{"dataset": "drawn branching plants", "vocab_size": 26, "encoder_fused_qkv": false, "encoder_drop_path": 0.1, "encoder_moe_every": 1, "encoder_patch_size": [6, 6], "encoder_layers": 12, "encoder_positions": "learned", "decoder_activation": "gelu", "decoder_mlp_ratio": 4, "decoder_tie_embeddings": false, "adamw_lr_other_params": 0.0015, "warmup_steps": 310, "adamw_weight_decay_other_params": 0.05}
Rows from expert 6 of block 5 of the image encoder, named by matrix and row number. Rows with one number belong to one neuron. Each number is 128 + 24 x the weight over its row's rms, rounded and kept within 0 to 255. All counts start at 0. Numbers have three digits each. After the name is the row's rms in percent of the matrix's.
# up: expert up (encoder.blocks.5.mlp.up, 8x80x320), inputs 46-91
# down: expert down (encoder.blocks.5.mlp.down, 8x320x80, transposed), outputs 46-91
up.0 078:114130140146070128146094126128127125106117128128130123128128128126128128136128129128090127124127126138129128128129129128128157127128126128
down.0 081:116128131094125129117136172111125121098134160145085121132080129177127045145128132155165130134131115143129171128130124101115136053087125225
up.1 080:128106119167128126125120128127117128128207128132128124255128127129114129139112128127126129128125128128128128128128127135128121125130136132
down.1 083:084121158117125128127183129136130130118121104109128117135080060143124134077135132154129132125164121151129132130130122127126116154084129154
up.2 143:128128123128083130127129255128128078127128128128128128128129128128127123128128129128128128124109128127127125128128128127137147119127128129
down.2 122:130127140128164126117117121110112151128142128130119124144128161129111142134129111138156151135158158143136102119137108131128108124127139136
up.3 158:127128120129130127128129128128128130128126128130127015129127128128129128109128126127128171129128128142128141128118128128128110152130127128
down.3 119:143097147145107118126129130149115124152143138124133090144128126128134124129128134133093089080116166096142135113152197145121119128088117121
up.4 059:129128129128128129131114128127123118126128125128130140046136128135127115180125123127120103128128128127125126143134128118110121129127113255
down.4 078:092129121135131123158124128126143115113131118128119131135121139158149107125132151128125102138137016126129138122144081109130127109128120129
up.5 181:128128128126127128128128127119128128127131127127128122128128128128128128128128126128128074128140127128129129124128128128128128129128148130
down.5 123:128085087100101146123159124147122131131115126128169129142124133127149127087126133097122076125130117132152109180153114127120128130118143151
up.6 161:093129128129128129121128119104129128117130142129128128148128128143128122128127122132128137127128074125131128128126128099128112128128161133
down.6 131:134125165121125127130129159136178121104121229148128141152099164128136129118129122149106137147161163101129125141129124118000148127128133162
up.7 061:124128128128128111130114130128134130128128128132252175128129129128157132151128127128019160123111128128129128115130128153128119126111128128
down.7 107:107125119115122133111121118084152135129132129127119129132145131135117094112104111135173105190128126132106128185123126130114134163129097084
up.8 052:128146123151144125129128132132128126132129128128129128128129129129128123127120133116129100129129127110128128237155129127128131130128128128
down.8 077:110131135131166129134143111178161132128154128204214135111118142185115134087117131121128153135110132160107131119149146164131128146076120112
up.9 102:152126128128128128116128145118131129127134127136118114129187128129128130128134129116134188119135128127112128130139132123128129128128140123
down.9 106:130128152129121128132131161179125153141122132116132128149116131118132127120137141194147109128117171147158166155148133127121132089115125079
up.10 095:132128128128128130106124127075128130128126129128127128121128128125127156127128128128128152127121174124139125129128128153128131122129131110
down.10 113:127109140104121070137150136156122123137135131108058142095092132118100136144141182133126123129113103128130138104210128161113115096129126129
up.11 061:128128100106061118128128122129128125129099127128126055128082132128128142071129128135115129115116133128128128128144128147128123132136084122
down.11 104:127126131103099119133128143123138119140137109083153130185141124124100138132136126128124106119128137128145127117152131128118127119119127156
up.12 077:211128078126129125125128128104128131134118128128146164127128120133128132075130064128124132128125094128128128122128128128126123139128128128
down.12 083:138080128126119117148141195128128128130115128097091124125118135119128123129112128125127132125125126142130144126131169128111129145135255137
up.13 091:121128127128186128108128128124128166128129128128120105128129126124125124163131124127127147128125132123129110128128128128134127145133132128
down.13 112:142141114132087131119118171137071120178120132106128123115128147078131126128130131127124094151108142130117128193167094125126133160113150110
up.14 046:128128126129128128126126128128137128128129128127140112128130091128129127111128128128116128126142140135138127126107128128128129127142125128
down.14 079:125105110131129163135132133125141112131125144141117129127125115132124140116158134188134125041127178186121076140061115082128106150142170117
up.15 074:130102146128137131139127128132128153127132129128129122118128128128122128129128126129128127128153128128124127119124129128122159129151128125
down.15 091:130119159124153110130107126142099068053124133126120128060131110134170122093120144118125124135126110114200128130091121123128114128117120103
up.16 130:129117128128128128128125128128128127129129128129128165128128128128128129129128130124128125128128129111128125128129128127128128114128128109
down.16 110:129104128107131125133136050158118119122121128122131095097128126122090074054129127119127096172125131189150130158135119128091117215123128158
up.17 094:128128124138129132124128126124234129126128128128128129128128124137128128122126129129128133128128129128111103131128125127133188125129173131
down.17 107:128139208132134133141126203145128093129125113100097134129130148125125177143117208135124143195118133142154137098137073128125124110100131080
up.18 109:128128128127127128128128128230128128128127128129128255129126128127128129131122129110128144127127128128128128128120128128128154118129126128
down.18 104:128149125148123172169062129106112129156092115129128120138126105145107148133131133104146135130104141130154109115128136142134120070152126129
up.19 056:115120141132085128162128128137142062124128128142128128127127128116126128129128127128137126122073127128130128127132126128128134128126128128
down.19 051:117134118134130159128080092127158183134144109126129131149128105152140096142119123140128140121136134140133125113143135113168096199046073124
up.20 115:128128123094128125095129114128131127128128128124128229129129117128057122128125128128131124128128123139128128128133128129128128125117127128
down.20 098:143128154175147138130148127086128096109119132129096128098133118129151126115129131144118132128145168150128132131136111127125132128127134124
up.21 096:128128127122125122151128123141136123128126128128124021127129128128128132119128128128128147128127133110129162128180128095139086138126129128
down.21 101:138124128129129072122126134131126147148144097127124146143127046114121115135149103122131112128150092153159136086064132118130182144109117161
up.22 105:128126129128128128128134128177128142128136128128130000130128128128128127122128129128133128128130128089129130128131128126127127128122130128
down.22 104:135084073127135153144153109145144139143110149146129150119149117125116179124133115104131117116129126124136134154113126149143100156123108159
up.23 102:128128129129131128128128127127128128134127116128128251129128128147128128128121129128128119128097126128120128127135128128128137126119133125
down.23 104:161126090128123194180112079091135201146100127174159145119154045128100122129173122131193117126126128120112130115112089118130097131155119190
up.24 115:128128119128128124128128124131129128128123129128129091128128128128128128123129132128132128129140129128130128128126128128129106129137153127
down.24 088:137094132161131128129154073143126135125132132210124111126153103094120139128140123129128116090129099098127090145129122107130129139133125132
up.25 076:128128129128128124128129220130128129154128128128129128175160128128129128128128128128127117112129128146128128130146126115127112106127133126
down.25 075:121116131113089124127152138139173125141109090113125133129121106125110129128067102121137083132129128127116134146153201130110126129136129126
up.26 176:128128128128128128110128013128128127119159125135128255128129128129132128033128126125128107128129122127126128124126128127128137128127121128
down.26 116:163137127132149129143111141137141170128128176112159138130099129133105118077131117128120086151133138142107104088127125163145129128133132128
up.27 070:125130120128129131128128128128128131151126129125128228128128115128121128099115123131129128129127130130128128128123140129126111126127125108
down.27 107:127132162129134113126139159111101111130120124160057130157120122137137134136122126130113124188111122140127124087154134132125129107116131138
up.28 072:128129128128128122128128127126126128128128134128128016133128127124128132128127070128125135128128128128129127124122128128129124128133127131
down.28 075:131118122133137126113136130128127123117148142113128138131123147104157133162118153137097117127150116088133125144145143051150133138132103128
up.29 127:134113128128128126128127137134131128130140129128128127128128128107127150134125128128128123078128129128122128130127128128128225128132133128
down.29 121:138148136083153104121115137127104172135129132128149133113130079128133161117110142127118127119117148128153105141097114094153139044131135128
up.30 074:132126125027124129128128140062154129133124128128118129166134125127135127133122128129128128128122133125126134124128128126127120128129128128
down.30 100:103126149134144095132113125136122129125152111112101112134115147112131125132126138128127149134134217168128123127155130085084140121130166100
up.31 133:128134120131127128127128128128137126128128128128127122128128128129128128128129129132126140129128127121128128140050128127130128139128127135
down.31 107:128100143131116138072130088158113128137118126130128127148129134124128145132127167126132136127112128129128149107140138129125144108060116120
up.32 076:128127136128123129133134111188128126128131128129127129128128128127128128129128113128135128125130126127126128135031122127128124129097114135
down.32 086:146122134173112153122128132068163190127123062151111130111138080124140093143128132116154126128127130125128044130117136129151115128130127162
up.33 105:128130129128131145128128128136115127128121127129127141128128128121121131120128127129128128128128128130128130130145128128128128128138128131
down.33 106:142133134143126166124131131120174151121143115166106129134169108184130126152128145128126150120161120133127144110128105111118131122127070144
up.34 091:129129137128129128128128094128128128128140127131128139125120128128128128185128126127128128132128128124127128128054123128128131128128115128
down.34 105:134107120157156141135054097117167119157124069138152152091150097126191140113074142092129119080117146056131091131143126121130124127179131139
up.35 065:129126126128127129093128128128128128128118126106143135128129133128128131127128128110130129128173130128126128130131128128120130107128135141
down.35 067:132147126117128122126097136123109129079153086126130106133109144135126121146134126139094127136113126129099159127172113082131134089128116097
up.36 107:126129127128128120128105127007128255128128128126134121129139129132117127128128128126121128128133173131134129128129128131128113114127134074
down.36 120:115136130129138124164136127135117101106128110129132120104060131132128129111142114144129121127142128145123155193136122109114129129164125128
up.37 079:140127128129097128127128127126123128128128130125130137128128126130127128199116128111130135128124152128088114128125128128128131122128128128
down.37 092:127177131128132128128147073134128126137193123133140166117128099124130139098130173114117131109129129108147125130124131126128154143133127126
up.38 072:128179124116120129128122156131135128134128128131128124128126129128171128144130138129128191128130128126131126141128128096126128128142094127
down.38 085:128076144108105102086100150094159139129122138072124087119063128121108163129074126130127074146123129128132213097211129114117121124111128138
up.39 127:124128136127129136128119129156128128127128128127127079128129128128128128128128130128154020128128128129128128128127128129127138124128128128
down.39 080:118122132154116040100133117126131132085066125187163134124113105127139094119121119126116113161161112161124102155129128126128126103128120160
up.40 144:129153156129128129129127129129128128128214128128128093131128128128128128128154128120106123126128128126125184128128128126128128128128127128
down.40 122:053117124098098120123129201082069160127124123125128110216140132128094177157128134138122140130111125148122157131196131135128122124118147130
up.41 131:125127137128128129111128129107128128127128169141128136137128128127131128137066127094137125128107127118127128128131128000130186114128084120
down.41 104:151141153128106140150132145139143117127118146135100130073143128212152123116130144137128103138116134204129128111097151128126121129141142112
up.42 132:130128128128128128171127128129128128123130128128128252132128128128128125128128128136128066127126127107127128133131129128123122120129000129
down.42 118:128158089133094080082099132109131126134128051140083158071145118135143122132132131127132147131135140150138146127126123117152136119163120139
up.43 091:128129126128129127123128128128141158132128135124128140128128127129122127130128128127128123122126128128129128144209128117079132128130129122
down.43 095:133142125124122127048129134112143128121124124131056123117124128133148133118128137128117125131133125169138148100163127145121124156111157100
up.44 063:130128130129063133127125189050133129128128117128126122127126129128129119140128134128130127129125130127128126130121241129129140132136128132
down.44 080:105096121121148122108128129109124135134112131119164091123137186155058103123105130131145156132080168142114125134159016164126129128102130131
up.45 114:128127130128100128126128129119128130127128128128128214128133128128128128129128128128131128128113126130128128128128128128128128128126128125
down.45 123:140140098132126123129143124150128155128125159127109161061115131124161121128122128126114170127195152132168126128144127068128159127134150176
up.46 059:131102101063127139128128124128168124133130128136128000128128127128128129128137128123152201126128129122132129128128110125128084128128128144
down.46 062:106127128163136098182132171130156132058141110133127123131126152127128116064131135141097097071123118110165150129112138132147127123113096107
up.47 059:127128136127120118129135123130128128097090122130122130128126127127128135128123128127126163132039129139126128157127131158127168128128107123
down.47 098:203144129109129125137114138092124136150099128142142124136127112111125116152128127139129127119128157120136152125107160122156160127073094151
up.48 128:128172128128127128121128125100128128128126127128125000120128128128129141127125128129128140127128000128108120086128128138129129140129128121
down.48 124:129121118136124109135128130128090127128171124129126132126131112149120153123157075127128121142143102118097129159185135121134128060118128166
up.49 102:128131103128128128128125128128128128128130128128128126122128129128131127128127128142128135129128135128128127128128127143128128000131127128
down.49 112:090141128110151129110128214128117137128125108130131095169095117142126152123136122154118151128111136133148148142170162145128115108070157127
up.50 069:126128128123127147128138132142129131128128128128206128130128128128124122163129128128125128136128124128134128129128128127128135131091122129
down.50 096:126137127110131133098108155128161117128058128098066131117058172126132141128139108128137134116133134128132187128149134159115149057140129132
up.51 097:132128129122134132133221128139127128128128128127128127127129128128127127129128128128117128129129130160120128128133128127124138129129130128
down.51 101:130123127160059144109128067052057138129126131142175146143155130133191129144103133145140126109132123089165120120135127113091126067136100144
up.52 080:127127121128128127137128127145128128128128129128128255128128128128128128128127138129128080127121128128128139127147128130127127128128128132
down.52 119:149142090092129127125126070128122130131126147168220130120135087116129128093119127132203126114128144146146138128099124141219128080137141126
up.53 081:122136127126128128122126128128128160132126128125128000159128127127128126178128151128129126125130128129128130128140128130128133128128152128
down.53 110:139130106091155113139152129149148128134136129123122112130109128141103151139121112129090162105113118116128122182111128125174149131129117122
up.54 117:128128130126128128128128153131128125128136130128124151129128128128128089129150128128127127129128130128131128128179128128128142128128131095
down.54 118:164132123117126074105132151093113155118085121121113129131125197149132131193167101135133125125142183128114115128128097128111114122123142138
up.55 097:139135128128138128128128128131130130128127136114128132130128128127128128136129132129146131129129128116128132128131124179128135126128128128
down.55 110:126138129134142128098133124111148128116127122115124134078122121103126126176121125105129127170123125113122124102122139100133125113125120204
up.56 091:139143128130127128169155094155128125128128128128109000128132128128128127130133128128147119133124128131131127129123126128130022129127117128
down.56 088:123106131125153124103137185120154120172139091194121169147120161106131118143128120106117132096124131117195058123120163098135128127109125141
up.57 163:128129128126126127127126129128128124128124128128128094128128127128128132128128128130123126128130128142142128127128128128129128128128131089
down.57 129:123127111105090108165128126139112099127084197093144117127132152128096132128119127124079103128128129100118110154194100140129112131143130133
up.58 100:128128255128130132129128125129132128124134128137127123128128129133128124120128128124128118124128125122127125128181128122118118128133128152
down.58 102:190122043142145113141114121122151137159130102129126130129124126115116119124107129201155100095127124138123111139150097116165128131129116127
up.59 087:255128136128128128130155129128130129137090127131128000128130128128128128126137108127127127129119127127130128123128128130128130128128128129
down.59 100:143137125129133135127096121174125106087132104140130128127128171132111126242139209131111133135139103079126144185122111108150131100117144128
up.60 074:128128128145083128127128128130126124127144128103128116128128150127179128004127128110128133128144138128112122136128129128128129127130136128
down.60 095:112068163112138112130160131158129133128147224134140143150133127108141139152144135157126098096112110128129140150123180134132100129152091130
up.61 088:135132124119065128128129128128128128129126128127128124131129122128131128122197128132124148128132128132131128139128128128128089083140132128
down.61 107:169129129119116124120119074160126101128165024166067124130149168136112186212128169102150142116121126121129130127127128167153127141119128122
up.62 102:134126128109159128128129130140128130138133133126128131131127128123126133131128124124128127128129128129125129124130128128125128092146131122
down.62 102:129114134128107102103128131128125150144146115104104128129125098097150124124132133169044025116125128121120134109170124118118126114093106133
up.63 070:166128128112130137128139055138131093128150128104128128125128129127128102110129128128128128129171119130185133121133128128127108133136127153
down.63 063:123140127138116134114127181092135156093117109130128127148106127161108128142127107134151131122134139100048061129132139073107100125131147116
up.64 091:127146126128128136125130148128128129128121128128128130130130130128128128181128122128122136139128027122131130128132128127128129128123128139
down.64 093:123132129118094127131122175131128111105128132090128096131110124134120134128117122125122114106116132118113123092132126133176059210115118115
up.65 068:130139091126128128128115129119127128132128129129128143139127126128127128133124125136128133129121128128125131128128129128133128132128132122
down.65 074:188128128098052128207129117194063160127128210122125132123104144103125090123119138120128082144128128138206123135096141173168148137133146126
up.66 111:128128129127128128128128128129128128113137128131134125127128128128128128127130128129130134128132098128128128128119128127128149131140128128
down.66 114:137139145126142127131139125129100129128144105143127117115134129128129063131128091208129136128120096234136121130129130117129159109098122143
up.67 051:128124133128128128128139114139166128200128128126139128081128128134092124128128129128128129128128128162130132127111117000140131127128130131
down.67 078:104124127134131130071126084128133048104128033142152130168134147116146172128133128108130058177136120065129126131130096122154135132126115067
up.68 059:100136116129129128128121128128130223128128128129128147131130127112119188143116116128126130128127119129128126123128128130128132126128147129
down.68 071:081116128112128135116137147088103076112119128137128116127129128137147113165113129127192129154121135133128122144174127140135140092128157114
up.69 117:132126128128125105128126128053128132125129128128128131128127128128128142127126128123128130128124121131128130139127126122134155128128118128
down.69 103:097115145165128056145140122150085130169124138121156149146124113132116090109135136127107139137105165178167125148125122143128124127149134123
up.70 055:129128128127091115128128128128128128114125126129128175125121120126128127118127128130128115123134126128126126128119127134128129138128128103
down.70 100:160128027139154105124133128133114150102115133166133131133128127115121128212120132119120161117127090125122134157083120167132129166125122128
up.71 103:128122125158127129133125128128128123133127128128128126132128128128126128129128126127127076128128129124159128129103129128131126128129129128
down.71 109:135110128148124137125122145186142135128141131134128144107122132127106130118098113111135170070124151131142122112119086153132149064120137177
up.72 085:128128130128132109128127129066128142128128128128128131133130129127128129157128126129128141128139118125127131125128128128128131125119128126
down.72 087:124136171190129127096195126146146087077128137130106171118128131145127145123140111120123117139135109135126128131159132128140142134066125128
up.73 080:127100126129128128113125128127130131128128127128134159111128122129114152128128127128126159127128128123128128128128128112128137127117143128
down.73 081:103083113133131128133147125123104144128141178126128124126126122162215115095133161144073115130128128133125126115140122127108094143120128109
up.74 151:128128128128128128128129127130128127130092128143128165035128128139115157128128128128129135128128128142128129128120125116128128129164128124
down.74 114:127120119128149129113133098125128128111145133128128127180121118129102128139127140131107126153121131123098034102190124119183084133202118136
up.75 098:128126127142130124128130128128142128128131131128129130128129128136129152128127193123128128115130089128128128128122128127129138126128061123
down.75 080:114125131116099136115125128116135136130125203121196126139102123148106159133112134153122139122129152128117147128138129124128119092155144127
up.76 078:128117129107128113123106128128128128128119128128128151127126130131146134128128128129123128128129123126127128129129125128127124129093151129
down.76 092:152127128113132135182123213140084126127130181126129145129143136093127112069105147140105108122134126132165119134108128127208143125146132088
up.77 089:126249128128132128129129135123128128127128128000128135130126128140132118128128232128128115113133255139130128129130128128128127128128127128
down.77 114:126129127186129119118130125078126130127132118128169131141121162104078110089129121123063124187182132144104155123169130085053129120129130128
up.78 085:136122128127178126143128128174117197128128128128133122146128128127128128128127131128130129128102128128125128151126128128128129113140137128
down.78 081:081123166101126154133120124120133044149143154097119127116115117178133127135109157146092163128127162135105129127125144141128120127130123102
up.79 077:150117113128130128076129130140140130128128128138122128126128128139128130129128127128128129162127128126127126128119127129123128129128132138
down.79 094:088099129129133127158100142131124128117132157119131120133115147125110116113135155128113137132130164154126192169140128146128131132133128088